config.yaml
dataset: "rendered landscapes of hills, water and sky"
cond_dim: 192
head_dim: 64
layers: 6
one_sided: false
lr_schedule: "linear"
final_lr_fraction: 0
Rows from block 2, named by matrix and row number. Rows with one number belong to one attention dimension. Each number is 500 + 50 x the weight over its row's rms, rounded and kept within 0 to 999. All counts start at 0. Numbers have three digits each. After the name is the row's rms in percent of the matrix's.
# q: attention query, key and value (stacked) (model.blocks.2.attn.qkv.weight, 960x320, the q third), inputs 160-239
# k: attention query, key and value (stacked) (model.blocks.2.attn.qkv.weight, 960x320, the k third), inputs 160-239
q.130 072:441434448443571470444421450493476481504423479488483564497423581464456528452544472624563522447479564530598498542398494484527594479499467533525398486587545504457566401425504568473407589507486530468510454572421549517544585465482556562453491440
q.131 073:454524431529563518501453659492351497554536492509467470451484570530530468470480551372464416468484462423425480455498376574553446598464543486442589503525465450487496476501508508569523429520495514492599506497533388544460520474497508414574495486
q.132 077:556562557430502480523586453448501532471500481499455489420561480499567487540545493579505480534500414466447463504574453474479463548443493468426532511517502558403556541444454337496559423556445595426348394531533505436476556470549527524541453541
q.133 069:551389517480564402573503498557467467380516495501510519490427490443487500518513549586616441478527554553557516499540422484525594437459483538516564467497520486471550530459433533449505508447503396469427533452442488408501504387501457489466513513
q.134 073:561522523666455521594445672467336466462549503512456484602435563452535437527455495381579631484521489418481501546466422589500576534514431603496514518462556507403525477514468451460489446520525538481570461554508483515533546539646520588528534454
q.135 066:464570475414408480521559450492554423472521515408520517479501571548615495496502456442567530517497410560610448496346523504489533477504451445490452568529436557589542504534582509563435497487530464490491510482441493507506514459415552490480451510
q.136 074:403608555397496402500477498475537451464415494549464536467487501451402493405482480520573598455505497481463510410503444373505567429540490351435458543505485523597438516421498480469479532546486466544495469427529490509540421459477547521451417567
q.137 088:512542331467515456497497442564417428484518541505501495409427534542356506485515467530565506456464513451462468512404489368561542426506431456472624552522489450470470527378439607414455513460506468480509544464561430448524412486463491519502528509
q.138 064:460533515578511530580446604512580480493454518412543506609523454526526468514548526491430466506554451576451529483435534556484543504600420487546377533555530521493484615479557469595505508478526467535518546485475585570519457531483516587506502504
q.139 066:582330550454488530447472494474427530461449476540436484452478450502520523539414568594487517499511513538510513518603473578461442565520529630597468420478569429546515496469510545461466562460547517488476472466508574441490460436493451562546580528
q.140 068:610511460545518576540531423542421612469431504426504550576490488510509539468470455467502428413443530489514494527441510489434501529387547481498502451495559522472489566488530528521428453442437529537440482464467537542577361475463482435469570479
q.141 070:424542538452517452523443566531429562516561448552524485588497553487555510510421436556558492490521524480479484572505465462494392544503551489540582432508588482501509465526462637419484422549478503510511451525433620493456498442450499450536475434
q.142 067:439501514491497479539513476474454438459363485504503536540488537444541538525575467478532445458520488567489558484519548394500527400509467474552465459515564574552565554526640549545593585535447555490510500585527512499506414410413518415492464559
q.143 073:422474519531449482459424392531475507473484518482497603446530486395542527457500454512483557482519526523528425447469613350526464498512370430496424542535539444447438446465463513419511472506566525519474518491485493525608294446519355572478546484
q.144 084:462570510548534462510449470551528469516539495546475427477528528550495467505523569476582510565427484443542577488477537462414488413498598433490660464500526634603444486524405446582517512539509556564567573417516498541480518521531530612524540513
q.145 082:517457532488468485537462535536497577576446542602552432518493555513531594514416537410484517464422498422451499545524419537507465509432470551541495497499556454389398574519417450492523589457583593492524424501516488500463522508515480535510492616
q.146 074:519505573549520485497553511458483457468547461519544562445480402478543405496491496547429426576502524509457497495618526437468422629615586605444457478501534557550512537443489502507528514535477485475590483517504464468557499491574530556514477476
q.147 079:516535552415500500550489443444518473444603506421561418543439509481485530486516510460449519537557381516494526497634511549479474454517456505515477550430534547531510482578621594444557533524493525508620503495491578503486371624511483528463515424
q.148 072:502449573461451490509496503539510486462456545445466466529501506422516565512563543531562480557485488592641509478495578490551529569506492534517490474485497493522545500511641633465534453502554533556518512590527592489634475417447404480463535422
q.149 070:484526448471493432534584526506469510480556512516459511488556575598436433519493505430451522454477449428453485481441455530418422512455446445510526495476515552515434513488550382467472518446510474591523426543521529591395586476509514559484495647
q.150 072:481525494453498348498482585477484415484614484504533491523454557456480455515447485467543567565533443468534502464552428510503475459507466522434578441479428463565507435498496550499532543537468512474582470506556464524529450531406535585461463353
q.151 066:449465483524505390484468499474391534518597452563493588560477490510458536503482549377480472414518506544547484545551444544514442570460534458542478430567531599500493468470519526518520481416438509586538514542509539472528532545559436609415522539
q.152 072:517463462447500510429544564479602493507488435472494506460369580435522542553521499539510489531461498545522518538540430502590451500675466486488523528551453549520586498398574454512500499480644407523526513485478540509544498488650454490492460294
q.153 075:485519619607426537600455473495472521516530531457537501531577408465593500488514521475494474564504513533501535504573511461537512410597541570495368478578568489478461469512484588534474475498424478538548508431578539517514458531526524542528579429
q.154 068:521459522487448542411526541491546512462483504462473553524494577487532430527563474417478556565551409450526485415588461540550535625459545534580548470485600441464505480468349482587518497562481479503573490517515443466495510481570462534530568438
q.155 076:594499518434474496517560564528534547533485513548501545547623507566469548515485475389475461490531482563492501425532503524457547531429503472538478552506548470531353594552516425572487498499578532484593466434452527544475579488527503561676510590
q.156 069:479602449559590541511520445536503604547467464471515482589556545600406470449580511587562550543469481486527508439525473508519501443523468548450459610526476466496467424620517406573565483553452550535407492530393537556596521499506529440478559498
q.157 071:595447471488491407578414401503538510467467425543447557504461541482391530557520417489514504523545554495469524498480523399513527516440473497435571547522480461489497468492426420453496476579420515492611530528501514492579495431509391478443453520
q.158 070:446526448408378542475514438487421427483612518547492484489523461337484498469479545492507577418605428530497463453491524475460558422476440499438443574483434429521477457486460550515481478561546522466557505510543574504568514503535508533427513470
q.159 069:499460612466459491468569469476486441473488496461566437495529423486445484473607388534518589514472425566489485499591442582480512537470545522571553426456512396529485468558476555406622480523451508498480440512482524489530379602580504568538452541
q.160 071:553505513645463517543477553426610531504550574363532477546449581486562538528477506484493512557557409528521509471445564520526435478443495480618614536529522520587503541522608494441481452586506469593503530500549469498439443576514529455546551593
q.161 071:405555388560524387459440514532471553562459491523478490474542541510493430502453545528506460468514539507510485520488462482531565504482528524450372497457524513521496469441474506362384543525582542394495517505442456557482489462510556417443529492
q.162 070:478452493484455503554517483524518547570587497503524378443446445545493570487522542533550511495505475483440503461523369402475560563538539507471429542496498492552508539543500395473501497448388460573438501516544557455574414456526420500478443557
q.163 063:507476382509515424453488479499501524568436540476508473584485563432489378457493501514484606461447511564496607552418504476606560437666513410503515543560499545575588524396569533509498625513485522430569508477428556486548485591486555484479490487
q.164 068:494530528414394547494384544510475572526540544512515520535582536523513492490458498493411573545527403422369442492621551614530436467509462598591452467514535550437514595560572592498559510528576533523392496570498516522488475451509464492534531483
q.165 077:517498380463464474519498456571446471528498562597457558584539507505414452556521518475474506518518468427546478506509509526483461492552478548629466495442481398489447539467562398501540476520536481601498505519476508485520369535515480523597555545
q.166 073:520547465535400474427466590550539496524467508506524429535485449547468422599514385585400465556446450491621436546561592546530512605486556495523371560546455390468510558490558559537511461562581574527493473503562446479525462469492502484582533502
q.167 077:618481587545525475510585509523515521477516436455560437559565505483471590483433495437514534554567505523455501525501479485517458443502487467536543439472522441504432493520541431436574480493538475543479515465576576470421496452467506471474459545
q.168 070:632457490508481482503587482430517447402464484420504474489484478501456490489579514579522449496402538503543492460453407499508401419573480505479536466522524527472602415464482450467587503525574521467474458502599466500597561491528460623493528455
q.169 067:415516510564463528488408462502482499465534582525523484521516523436485482458495515515579519519507540485486543483602564398493622417484477567509490533448483458525542487416451551416558513441581412515568470474571526496479381504484474404496473442
q.170 072:424482487536552445442410500514512453569513397579436493466529587498547447470496561586505443509463497488398489427533471539452560490532495490387453482539444540572590437444473554410543511445507486529463468494491492474585589415583505477524548412
q.171 071:460549488369483486477491522506526539507516517439528607549492422537417486434500565592588584527475551487512482452596404552524568484491505462440421496516490516472435532453493421467434417493406475482536486504569528556641522471457598494557492473
q.172 071:530532429500516416519455452469536386461492481492551636454563558530485513441576489539444482592559513546555470553524604439396512467566487458526478503557407459530473589474604551511466508495572501571507513515542522530605506541505567484517494511
q.173 070:529551416541491441494495542485569481479462526531510501471491437370512484558519571350455460523536591467485564541449564513510456457503506558564408580473494510487568481526554593426558521499586430498410569422477449592572546509531478578466556479
q.174 072:518431529474531473531519582495434464494539522524522517456543500462502439447501507545568487500501505441507560512456404506539567529561567457551427521527454620485454517545528489539480500488466512537511493542509534502573603410484496525463520482
q.175 068:396544460489458455470453435572413529476545446522478579498512533479454511481436436663597527425505545465412491562472477446484447492511508441405497503467547437522505497403419439408498456458475442495417479518474481523543555614556505481498462505
q.176 074:497546500592446491571481586499613481399510505463455489516511462459485502464454493478521499499486470505604437491485483478477537435430560518459520536501508515574551517453598591558500596493604365562497491426480486579502495466553474516593454491
q.177 073:486523466454477519497478418493477521565385546439500522507452552582499570489543440483447597390500510540491440500404539455428527410480449374511511493474520561488440472646509601490421475494473535608419465546458478525438467566606506600494453511
q.178 071:555475434380441503419495541551508485492490450465471480548471513546486541526482471537512590498414518480504488525626470554511529490542486493503594570458506548516470534428389461535485645471516510481516482572463499533418523512505529545552465442
q.179 075:545439495531499496421520496443470529638440520607581498456572475485531524549515497443511530502474533496450436490438505463515505511549561353447466490472497503449406519558482447624484428479469637425456470507554530536459582521512465544504497511
q.180 069:521490519460496640541574499449423454538477565486500389508517481557561495522417492519498544485460461534540551418472491460441550411470578420487501504520467486444466470548445526546599529516437472455444466491423489418567512537472443448475518542
q.181 078:542475487470546463539544480465530517563456392446465453511498364452453563487458517531543439446491520530543534536502559535461545519418450584521466458396524367474453517582411484436544526506608558479473500482451476493553435574497481580478487482
q.182 073:494535451502496450577469512518440529499501456434580474548464586498620460466396553574488520478531505553577428510489443536502530399481532544480376525537545592557493537446482642503420488489481391460572530516499544489516527531551461464425513501
q.183 069:421458563582494497499478439454510506498531526540600485515598502532539534584552460534483476567463565519532621520441515463467476530412415368486521489438387554466519459630550541582527437576530514409462522495533555518504535562395447491560500502
q.184 074:501382545594490447483513550518451524522474457606470521493582478439552394467429460457497412531512577520420436487535563476478430593578442566498354545484539474398491543463558533515538437478430525529546502480479544463509499546587396508530502389
q.185 075:509425477463487465470520477603415470531532449586510529563432472473516510559527419540533498526508466464570532497505446434445560556528567503477499511539428567540551466481557549495483473485585553515596515500525477475574445448503493418554494380
q.186 070:463451502468495447475370605536430504516456542551582524500551583434501461514488491410445488490530405450430460526504512441516530628483368524505470539476525436465421548549608384423425395475547548455485473444589414468528502577492500523491474455
q.187 066:411507434466530470441508442519433524421426518457482426498548517512443441474479437512499543502478474607507534498359512458465492540398506513580505498468514499371453431492577468599492456553560476549543525497478487475619501518502506449559472477
q.188 081:479429577509520474473505550433579512510453535526509488478528512480551418464586512509422515568442490503514518533606491578559495558524625550461520526566439511515560462496483425596518517479461516416464470525484438492602557523457521443632523396
q.189 075:346582530496601475438447460580535518485451525548506476534445524538391520461540496583542537472484500557519508489456623493442520491416489345535456523554524453517479504486555442484510413536522503572394446549498502456411433545478527495490465518
q.190 080:490533509595574504473456530484569501426531527547549391536458528436624465556417543394453578550498520471519525465507490593485510534470608462573519507559543454583556500528529512569504484522520452521540510522547570543445581509474539495468525485
q.191 075:527540619549540568538570386502408536503473468448437506489465541405422403551565483417524497497497534509371585545474527457477441437606448425445489586526500452369521520489414564542443475538476446496492475535509495489540453517479536445478495360
q.192 125:523473473546488527524505500478428548509475429467572585535503580392411475491476531618486594503496532436461536449507507454528488562496519549460523472464482471504540504511458462519526570491533508444539473617459501419404473571570420459480411577
q.193 122:546440405522519504527482442541596456484440471520507404441462606437413564559466503563461411557516529431470473531473589528532407561535484386528599530500578438487541519482448533483495532458447478523502507494534451485474485559437643553436512450
q.194 117:506442429507489524539553465496446413450529505571704452451492561407516493406485513584573455515557497436411517504467510421548436527439482470538515488538547527517489493474467613512543429484417520477512576492453515546535468481501471437655642467
q.195 120:445478644472586513511486547522459464484516485500414520596632513493501538600499491534547505497488500444430516535535468593592447555538399449466588522466541467512552496503523518520435443567513525503510480442426541456349528567437532494507444460
q.196 115:453426556510551461484508450552626418520496529505517381464419478527480533486541528526423537435442518429489495485469499450526505493557590418505561416556485471491457468589520479513512562470488300447442474508543515492515590517558459502484532451
q.197 120:450460539524551453513520455461440506377526571532622476522501514501471485641449552505466513523495519424494450497449510484561456467502551460448583377493488560475484499433516407540558572519510551504434450532498496453514500459589443507636538540
q.198 125:524539456450529485519504470492478460612471499445478515521488522538433516507507519476501555550638513554482485522468534576467541547573562386494474528519529547656503481424429571458433445456443652452546541510545499526536490344584517485497522480
q.199 119:596481413500537541468478427533452539618530511482431429427451419446476462529511481569484548534525480444499541487486529473491532504474480482514506591509517470542542565497531546466507546485479478644484517472484462405535441480572536497408478457
q.200 119:491450501499491468495556553541609523476516544520522462472592552533496582479475510521492482455452435516533497449601485454507388441547500613500537498541506549511444502486420504512383446547553404586530488482497511536521576489543569505391571494
q.201 126:532602369550496467470488466515541531481489471473556556485426466472462491442504563435384563519368528392501438423394489467568451543467426470526491361481463527514502481457565449482519486473487437554529485369498524494531514543602517501485557550
q.202 133:443498451542522464515458527439554479478526445438509497615460553488464435581491545530448513493438525622578526479500437498502508487513432408514432512419484436399400483379531410564515537534504618483520516555580536485376523478460464462472463463
q.203 117:565533349502468468537596498523565511470518616566330441510588463444486590536490428522520455515593535515441568508559539506466482654499485480514454524496457430570488516485462557450554437579414570516537531502481465484444523439387438456512451517
q.204 117:530528591444523524454517461518358482588538579508454380541504430473525486487476456526496461485455516543445519502485450562498576520554508603506525379463504457426503515470443504417548449472505569503556575464543518422514491495500416499483650503
q.205 120:492550457473541522435508512494510543431446532529435509478529501576559518456491450476508544504566508412551566477447482516318469403504483426428569500494536690506500491502479479517471525536456533468527503562474556565546500550446543568527607495
q.206 117:546501462536563486533515513536503475488488499487487542502588578447495552352562506508489528508506510443523563491539494499555597482534550477466482559466510512504546486442449468519508466601450628364470445518518426523468518476506530500509564526
q.207 122:470409422524562440503489597502452534448546453564357614484596495509434443656468507567456461477607504551540498448456389498462602512548384530501435448499513446527488466554575506492557495460501521411490517480459530556485522560457547502441391449
q.208 118:527493515446492539469493450490535502575538523512528564469469565514564470504477489523529465545508547450460515532457430512414324503506459466463533501538480352451444536541458548556500457475530540513455474486513522526455463371459570537450516420
q.209 122:412479558449510533522493462530470540517435445424402508522531597484520528484520520552558549461358470418538475456496633365376635554442513493507518543475480525543521502489489444436484526494539558546513540499504466532540487480530380433535432520
k.130 074:443566510563450499531525388495486501496538512444502373490481522497398576509439503454576538512519489515500519478371639469541517477475467598517516524515438505604459477465490483496525527438460509482574623523509452466512393488401434485531549520
k.131 075:468511422495553459488486552528485538488449477486527381522550593577548498546498517577493464545435524556535492511572454558516439404531576506471341557535490429528426567451453502457497511520488545486518522475468505346439577416519468502478458386
k.132 071:501467565479517577501437496506535504459563485570508439444472442482439455647586479474391463423420507502450559446539603469450510533527561480435506480511559511446557508598487412507607500488480496496509503546511504537629503448460518446428474579
k.133 070:406559572442440429427472404524429529527391546484511448497507383464462408469399472463499492419428452519517471482603453414536580496492478602530443505528590553591510415419431492399419434459509500506424520503424545570490456484517515542465473482
k.134 070:634478527460533430494573459535491508608504476536524437456497468554538452585525435443421534620470546548487571539426599554507486458519524619518478468518468462418579549529489369560443395517558467502504501474498520516539467520519553440513566529
k.135 067:501519528535523476531501545484481450560503501404501547464529572443538505480443447418515548580583504531518527454447422468436535590518503471541490481524400529567544484595400458569534595538457503551621447533458495487513472596410553461518436484
k.136 075:463535588444492428534453414430524453541442483453429488544479498481490561406497441561556455452481471478482579459398487482562457614487487493481480571430448552553471520581450507496520422470449428543457525511537467596587525396439512530427479484
k.137 087:518518415478373457526482429495468472499485465492491494474479585517505539506424424568549542473483488543545473478428478482577548431559453366467516511536429413578562391495438589439588533456656486520529517513431372480505449407430528488482546425
k.138 070:530494544515490556478528468452595518548482540440475538482517607543572491539576481479527500549524544479434561519460540538500401498519443446471488481518543595394539481597539416593447493505478465576500521474449471580547533469516489451466575451
k.139 074:550394486566527547386506454492521493505498503450556467435479383477459559505519480435423510512446665492503494509509563506486461529466548573472423533434550459497423396470536482510493545470523489467560500504481544482515458591452453502527547531
k.140 075:560453507516447533493543479495434452537525513529495464548499497552419489440428430415492485514406519529524471439473562571477582444426451488484592423472512505271579571497477557579560544491647531440497458490440545502475488529565502549471487522
k.141 069:488520506576534582395501571453451422476494446482431609548478503476561541531434524518447439567529457427436459520384580557522396534453576514552483452507452523589422518511524497534545491477609517570536595469395539525470498548389538531469504584
k.142 077:510508493549511462520572487552471455340543477474552480542459456482645462569444462532586534537458446498560486495602480559536553560556489480541520508538476511607566527487517544378565575515436476451467506520568520519585509472428461562480445480
k.143 075:594463476515529465520499510472432489620481405564488473543525488561529466428523543434534549474553507573343550561467537416510481578516373552545472464501455473489434522533522552499397443480520464581481495543494415491564498557461413507573491463
k.144 077:541543519506561549549540413527543481564470514536554557535506447491516453539395503575477549502410481440446479607584397615525462475535574417522372521500459508511471515548518508477428492474427591518560534458460496511480593503524613461548568500
k.145 076:471523464467482545500477502539516547493494447569539534471519480521521462576526441469506537490496502528515414549620467566515489493356551537506463491507509515461452542513500441594456410491512504462455471517499505394511394575588458504500557607
k.146 073:438522494515496521480444691425501505417541471498388558456463465384571427570497534439539424630584542443533550525505493530463494537603441546524556437479398458524494489514515547472522413550544525491541475502585481447504529496415478542550532480
k.147 073:551502596557528548533433569422458453496491532585493628559477490447487506504534463496431495547439494536489428515606582484480520408467490459470530528473518609561473486425481722488532534536506505580529439358475470440484439495514517547487519532
k.148 076:496476493508462449527537601502463490428508550536533512465462494450577569441481431384577609609429506499542438526442609444540504482590482476489419502529473534507435454534483608477497416484586505481462512498541548460583530661531422511479522516
k.149 068:460572509454551508426593491507541543479588550486592443481564522612435529571532449473438539437486435597549520472452504490538442512389540480479564485536575527418477464526357504460592475542431525625530486514427547519414564530528581439542536585
k.150 076:414468516430529454473470507529496439520510512428518495512427568506495525488506506590585515523525481548457471513506536464445456395458553486481456402537411509561565500518503593510560561457460458513578486496536492491572514441430512480531476435
k.151 063:561490553538562480375478535540550558512553461560547474431466574536466615446505516518550442470482513528468444528554483524471515512511542559510503471487459469463450547461594484472539478425381507498552537477543576504551503515493528494544529574
k.152 069:442467525496542434522446548491456465464402517405593489594515534532481445476533534515483517509566557524483518444455482425461557428500573548599541482558595480450498522565511571500521417593470579549547555572502553548611606482522580549490543487
k.153 078:487513497506517493545503548502482461519442461454504556561591546530532490530533539534464465519604575498526530467446484512549467419545408521557413472458480475429432449584469502499461483634551392471474534418455405527432511537445499552483518361
k.154 072:533505485488547534434514443519531597523555574480520441577480507464471434438498622428507516469512463459531557610500481520557512428463554467538541429498516626487561630446515505434531539393517539501502451477597544517477584469576462463484460450
k.155 066:499505485465604568503511483498563485501534564515571505466488450433493474540545433378402543470450499414399514528567434520516591494445490525527614563485434561379501512572539437517435408497436428508468448479455600479402429492533457568453458458
k.156 073:423607470516525481540577539527390531548478552552526467533512426527442401500523456493503530424559480501539549479570501425559455589558389570477527566490545611437407517558553413567445458475544470468492469500507523467584518540567540533496503461
k.157 074:526534415560440422515476393501413537541624536557524512516520491507425528455435468432518512440443506528559476545480479432482532489482443553422493552526503490461515518466493539512591458498541545452510449573445459457535595480534491555421545520
k.158 066:566524434463530529564501544552561469555583426465478395492544518446471552497493623526533433480476515574393493389544525534491478533467467509523476450511500488446479532479434613591345469531456352537503534444473401481552548560454453477548523482
k.159 065:520477490473553395491467494585408470500514514582452586553533395606512523463446506566472485530477480414533519526493529453585482577442449476513529433502517506443490449496468514497423501417417465487438511420488528554481496399492547537532505503
k.160 070:407526526486394589433484445502564518448468573498572550532398547492483503437507576546460536471510547551621486473480480670435434528467507467537563527483521561553459557457570511449483570449471508607486484430449475567374533527515523499499453491
k.161 070:524401503541576468557427437582484544441560470461454501522487558536517388496483428511541393458552519516522524490563577522502443530433571613431479512467526388516506522563470427520514580490486455494564482519537444453474520439554512512543475464
k.162 065:445384521505559543497445550441409465575547474545487626528515450468475587463537459569553550498404475541512507467561448394481475522504444539436512499550564497449491544526367472534462537541540533413437491528496493511508453514498453552608474542
k.163 065:583511487435472512521512424466472435475466425480524557604509551543519504533494563539622527587560492451499524438391584574499493539527468533533582486551526491641460512459506458502477443487548479466562459564388550545547478462401540532552579383
k.164 069:504532532478506543535452543520527496502415477445503485567518509464610509543524528419475520564439602490511537526512609525524413426421459550470496512495577532472461515467492640530502518534558368537512473483557496546401438501546544454497499541
k.165 080:550486421435513525513484424546451506464538569522488643566495516492487381515462384611520440493527507497525528466583471492512517490435405368512593545420564517491600501494425473578443511501512511540450540391473537490505537456495491456520524405
k.166 073:529498564472588601649583519525570539436655468588457612508490524454560505410475459466546513517513441501543509525467579522552434563524543533482567531482413570431442479555466522561516510472657471482459526414484483562467435537493488441504500505
k.167 078:534479508437442545468487583494464542503548593534464444503545511415506470546470448404384532567502525505426496425452479508473477421492562472536574416483530548430463464501584538533517461463482475459546494520507590506585599408546432533479435523
k.168 067:531510500484530528539607555480424504517551567508584482424523437588402438466513483426451557461450582371386494539510452528554463537559571547554525486478467456469487551616523520518467473585439506483501534495539609414646476471500497525491491522
k.169 070:552552448376372419582518542495523474510476453523492571490481494400426462463530443595525410558552518479553549458506512584517564562445485510529391438602480540607555517431557560459590472462568482507553555418494498534561408439469439535464512491
k.170 077:430590649551546424512473557475457449556490490523440510456488444515577371450486526460478511439555430417522598552572485494496603487565570504479439487503472609580476503506578538447466368491503502442525534557515484435573431456619488486501535516
k.171 074:343545556412502505564504531457535505474486434492520475566516499462475559441517554519609474498536479519454582393539487363562511372521472511427537480477431504398522454549503447503452502530514405458412507536491523514444522537584509484464466433
k.172 075:484577539496450452602564468562579557448491542513461556514421536502523535442512500531589475466537503518555436615549555408453560538522550415475565441485412591514467483521498588517433552430510527533486448476515551491543567518483533472569513485
k.173 069:464495414513543509512506598474489485504481476528501565545478427478479499494456528480489508529457531441424531458508459485548504592514437528523404459497522493444551523468471569554499521482450574480466515498521501518466529455639466425489523491
k.174 072:459570512544635509521458529474476460384448494512473547488508626517524460586449511554515499553497476477460446438395532504520430488587510475536507497535439469456369487536473475509490482474376448500608519509480477472593494638438436466494538471
k.175 065:451560482506523492532477486575423469516460535570486558483476504426402400436460449497546529401565539496522467555514473497512530574486521548456387427465548372566574525501483455495470457511446443573522467491502495589460471541556505499456473572
k.176 076:594590548453396507485535518513588462554496522386559478517454451518442548450506488545437545507515516446528540464511602637451471544497569478535529580487465585447395578404593454452477521433592463439497545557571505476425489526506541453536433483
k.177 070:476544503563452540436407551471495466520527570584450488507455497453456508434434485524447546490467454493420513527475429527550573436442352419512505539487520484622463491481509550527484487558468479485440529519468487420474514471488535500418535584
k.178 075:504523519536456487501449481511501525596486521523499513489461538438489520497490408423477600373546522541517547520418494534498562394520481462465594547617523554491472510535504575482593488467515416536529491499486574488520488545637544455469458556
k.179 070:629509429380537579530577521493451469500555491532433446498474459489498458479493530440417457480527539540474404485463423450488524493571426466457425443501532459420460436491564334514435588513481460463559572561471523462497559540488460470519555448
k.180 067:442420477532551532534540530506469544518446482478599607541521523464572459518469544484396435480505553541479529548499387520525443599539528507522477501472564514434532498403482532504444529575514488482555502401455519419517451532425486559549549436
k.181 078:531527497455539458545469503467557523577559525511470484412516499589554599510542479534517497486582580636440455564527556431480615506369407654467465466440529444440536464473478549467497455488540527536455481525420481505583512477527451494542499593
k.182 065:539483523539399507485441486458530489412525515485545506586522568508471447373423454526525560488481521512475469476519522502400447463495520583509471489488510595502520522481487562479592481508526385450470561502421479551547520473461430506481450476
k.183 070:524485419561586496507441489492404487597464415526510458594537505522447467584586588446478472562491535567486462464465523366467424532552468523536453529535435551428390488576489501507543450506417516515529542518464470514483476568383466575491424478
k.184 076:435405477461529511421479513487487574505523550581420469464466425444476439494481503495434541473479450497625530468421512446495485598549493547470507542524557523459437534537474468437542458537546433432493490433503583499558503461561548568505534411
k.185 070:459486500429488462550515496541538456457487537533537525437565484511564543489491486590446508526482456514470569526473629474552636322560484375493438627550450513526478496574501545579397432496532571569512501489482510482516457525472503484522481476
k.186 070:508440510462497396446498502590552543572456466544394571379526531433496481456485522453579562539541518572542486616465441424550493511490408499487487465515501436502585474498537461510440504439464464510484569452500474476519521517585484439505511440
k.187 073:451531456437516502548460469498510498461541497468518556620534502462619501512361406574567432527465456557516466575555340438531436499521408500498485471512551516475571549512473488550483551444388590434402579576515543467512575460474513477495517417
k.188 079:463448552554530458588531485458442483467414519440563510477517497476595440507453576501500518558566493345559559523448433553548509517587541530518500506525477603540464489461635516545470399524428521415516597493516554536613568453511538506562514463
k.189 069:535535571523567427532512397494498477494557543522481504521448608546411495507526518502616551434535477514544527496482530468511472622467385377521433552587607500500542494497460464449482535510552535509477545440519462503437569466441458538555473477
k.190 079:531562518422425508480531552501629469428563510450557566465492521579505596528554455508532549549506488493532496539506514663457448409541601510535428542553542600533461536382609464566521495566587481488493555420511451515558531431541524491565508500
k.191 071:544447552537522492513500458577380531479387492513465489507536508470503597508454590609429472437461535478511530481391354362459522499594512508500522461535549441420455372493451470539523563503503515496506491499409562477576542410455658480449523489
k.192 117:514441529470546545490563470484509484461576530516479639456461525587557460542525488473430461524475531501479587504443530501552585466479560432447518479450499447447444468487548625467519474503440540403475458362556560504518455395454489495517564517
k.193 120:457411476556555500530493512478507520467583546490474375437533529567518499559487512538413494508556510402495547528447445447578462501535509479497618516566516454480433464480512606543516468467468490520509553523450463488371486565464610483503476489
k.194 113:480507540512443482479490572528500486527459540511354452534581528465497557347551473495454540461585493483565549471532487528521456489584518472487539387464472501511543437461465594512487482555428431492523530549695432517446491492430568519545549441
k.195 120:455481585546502468511555407516511517480441546424522507491455551492430557501464596554490558468504496458548390532481464427500595512450424517596387390455506545480458557538448479445453485605431473483511456578600472533550485519468539524455541564
k.196 116:537473511582458467528481557431508513511478521431478313496463480488522473458460483534527568524479417502460537492392464485612480472522515507526470616531510571497486529448511514540511516501507395435515512501378516472425538551542472490513519471
k.197 118:419577486517467465464499439508473549569534494533438530482579444498514504526529452466505519437491453433601594486480541475482563523503594571472434506513552551504436477522530447510417496498529499404495443550424518562545526577483464506542469533
k.198 121:420588524493502530490545478498530531449520509513525445493475581480474519361574536502537606503617439532532617503475498420498561559516622514552509380468452523542530511499548565436457529519511622409479428417468518508563436487509538479508463508
k.199 117:493532578577440508547527473476509514423503535497510449487595505541541480469556482449499544526542519556516424517502513552549471480465541529422533639462608535524494482515471542500519514597457531537586519519515433547503476554516569505476463461
k.200 113:560357413513515459546565465478431573559467479544491491555461565505579553516473565563466512563410449477433625479556513514509526475562528530528442557530484539455557543471578495510450482510513461508446487491367501455529493545530545467419501494
k.201 126:461550483563446466567416443455552552523514487571505561513567479491466487394515471467476568518367523556523578538510447441477536500550401468491425638456540445533574501494531441477570450453434439498522451618547519517625469364494498507479452534
k.202 121:607504396469557473513476554529474486462440463538448388496626550494481403514457471438464486444501445494443473492515495375527426478512463460465474586489448473508441494532533435550504459564509635510449529501467486472439418360500421452501501509
k.203 118:474544508500542510509534582498471479542557458465567420572376544527431495558496506527457584432627502469543397532608494513461532608485522474448476540534487474542513506579490613458564542457533461517516514532482469510331483516490528490476631502
k.204 114:419494412427486528503470630432503475402392445511559473505451502462564553599512468462514465467399524499578503456565488476494508440503501536526509440466562517461540519519466514451512570450480538578601520502421475487599405507540440521460561503
k.205 119:530538500483472435445517480471544581524531452531530530532558476518536507623445482550514562441564467450479519513555523412647633512464479511596534559524506552598555475467529502499463538591533498500473504313440511418512499455452530476564530571
k.206 110:446447528493455458415612503464513503508461544490478592458507597538546537493535504460513528494560495446404397500471486489350607439524522458512578510499556518558563536481483466512514462608521532521483450563509516560405473459482471433492553444
k.207 117:519386465532492524456509520482537443563515548553604625599453460509485509465551473517455526515577503566478640541469538443544607528434462513468454429511508452496524505497537517450565593483508506460521533585458565528622435522510444515478474523
k.208 120:553514488518511506479572419501479526457480492522436532484497515446484511469560464407458458449461512498431432525490457500554570456455485505521559434460456453518522541443442525488556523382490489601504464418456478490455459477465559539453519551
k.209 116:538509537465531519481423500495531466564486515530512454489441561500515504544500518600517482520375526437403525514503515443502480527540444484550584459507506496427433503514519454532436484511582484618483495554537542480378545495524454521521549444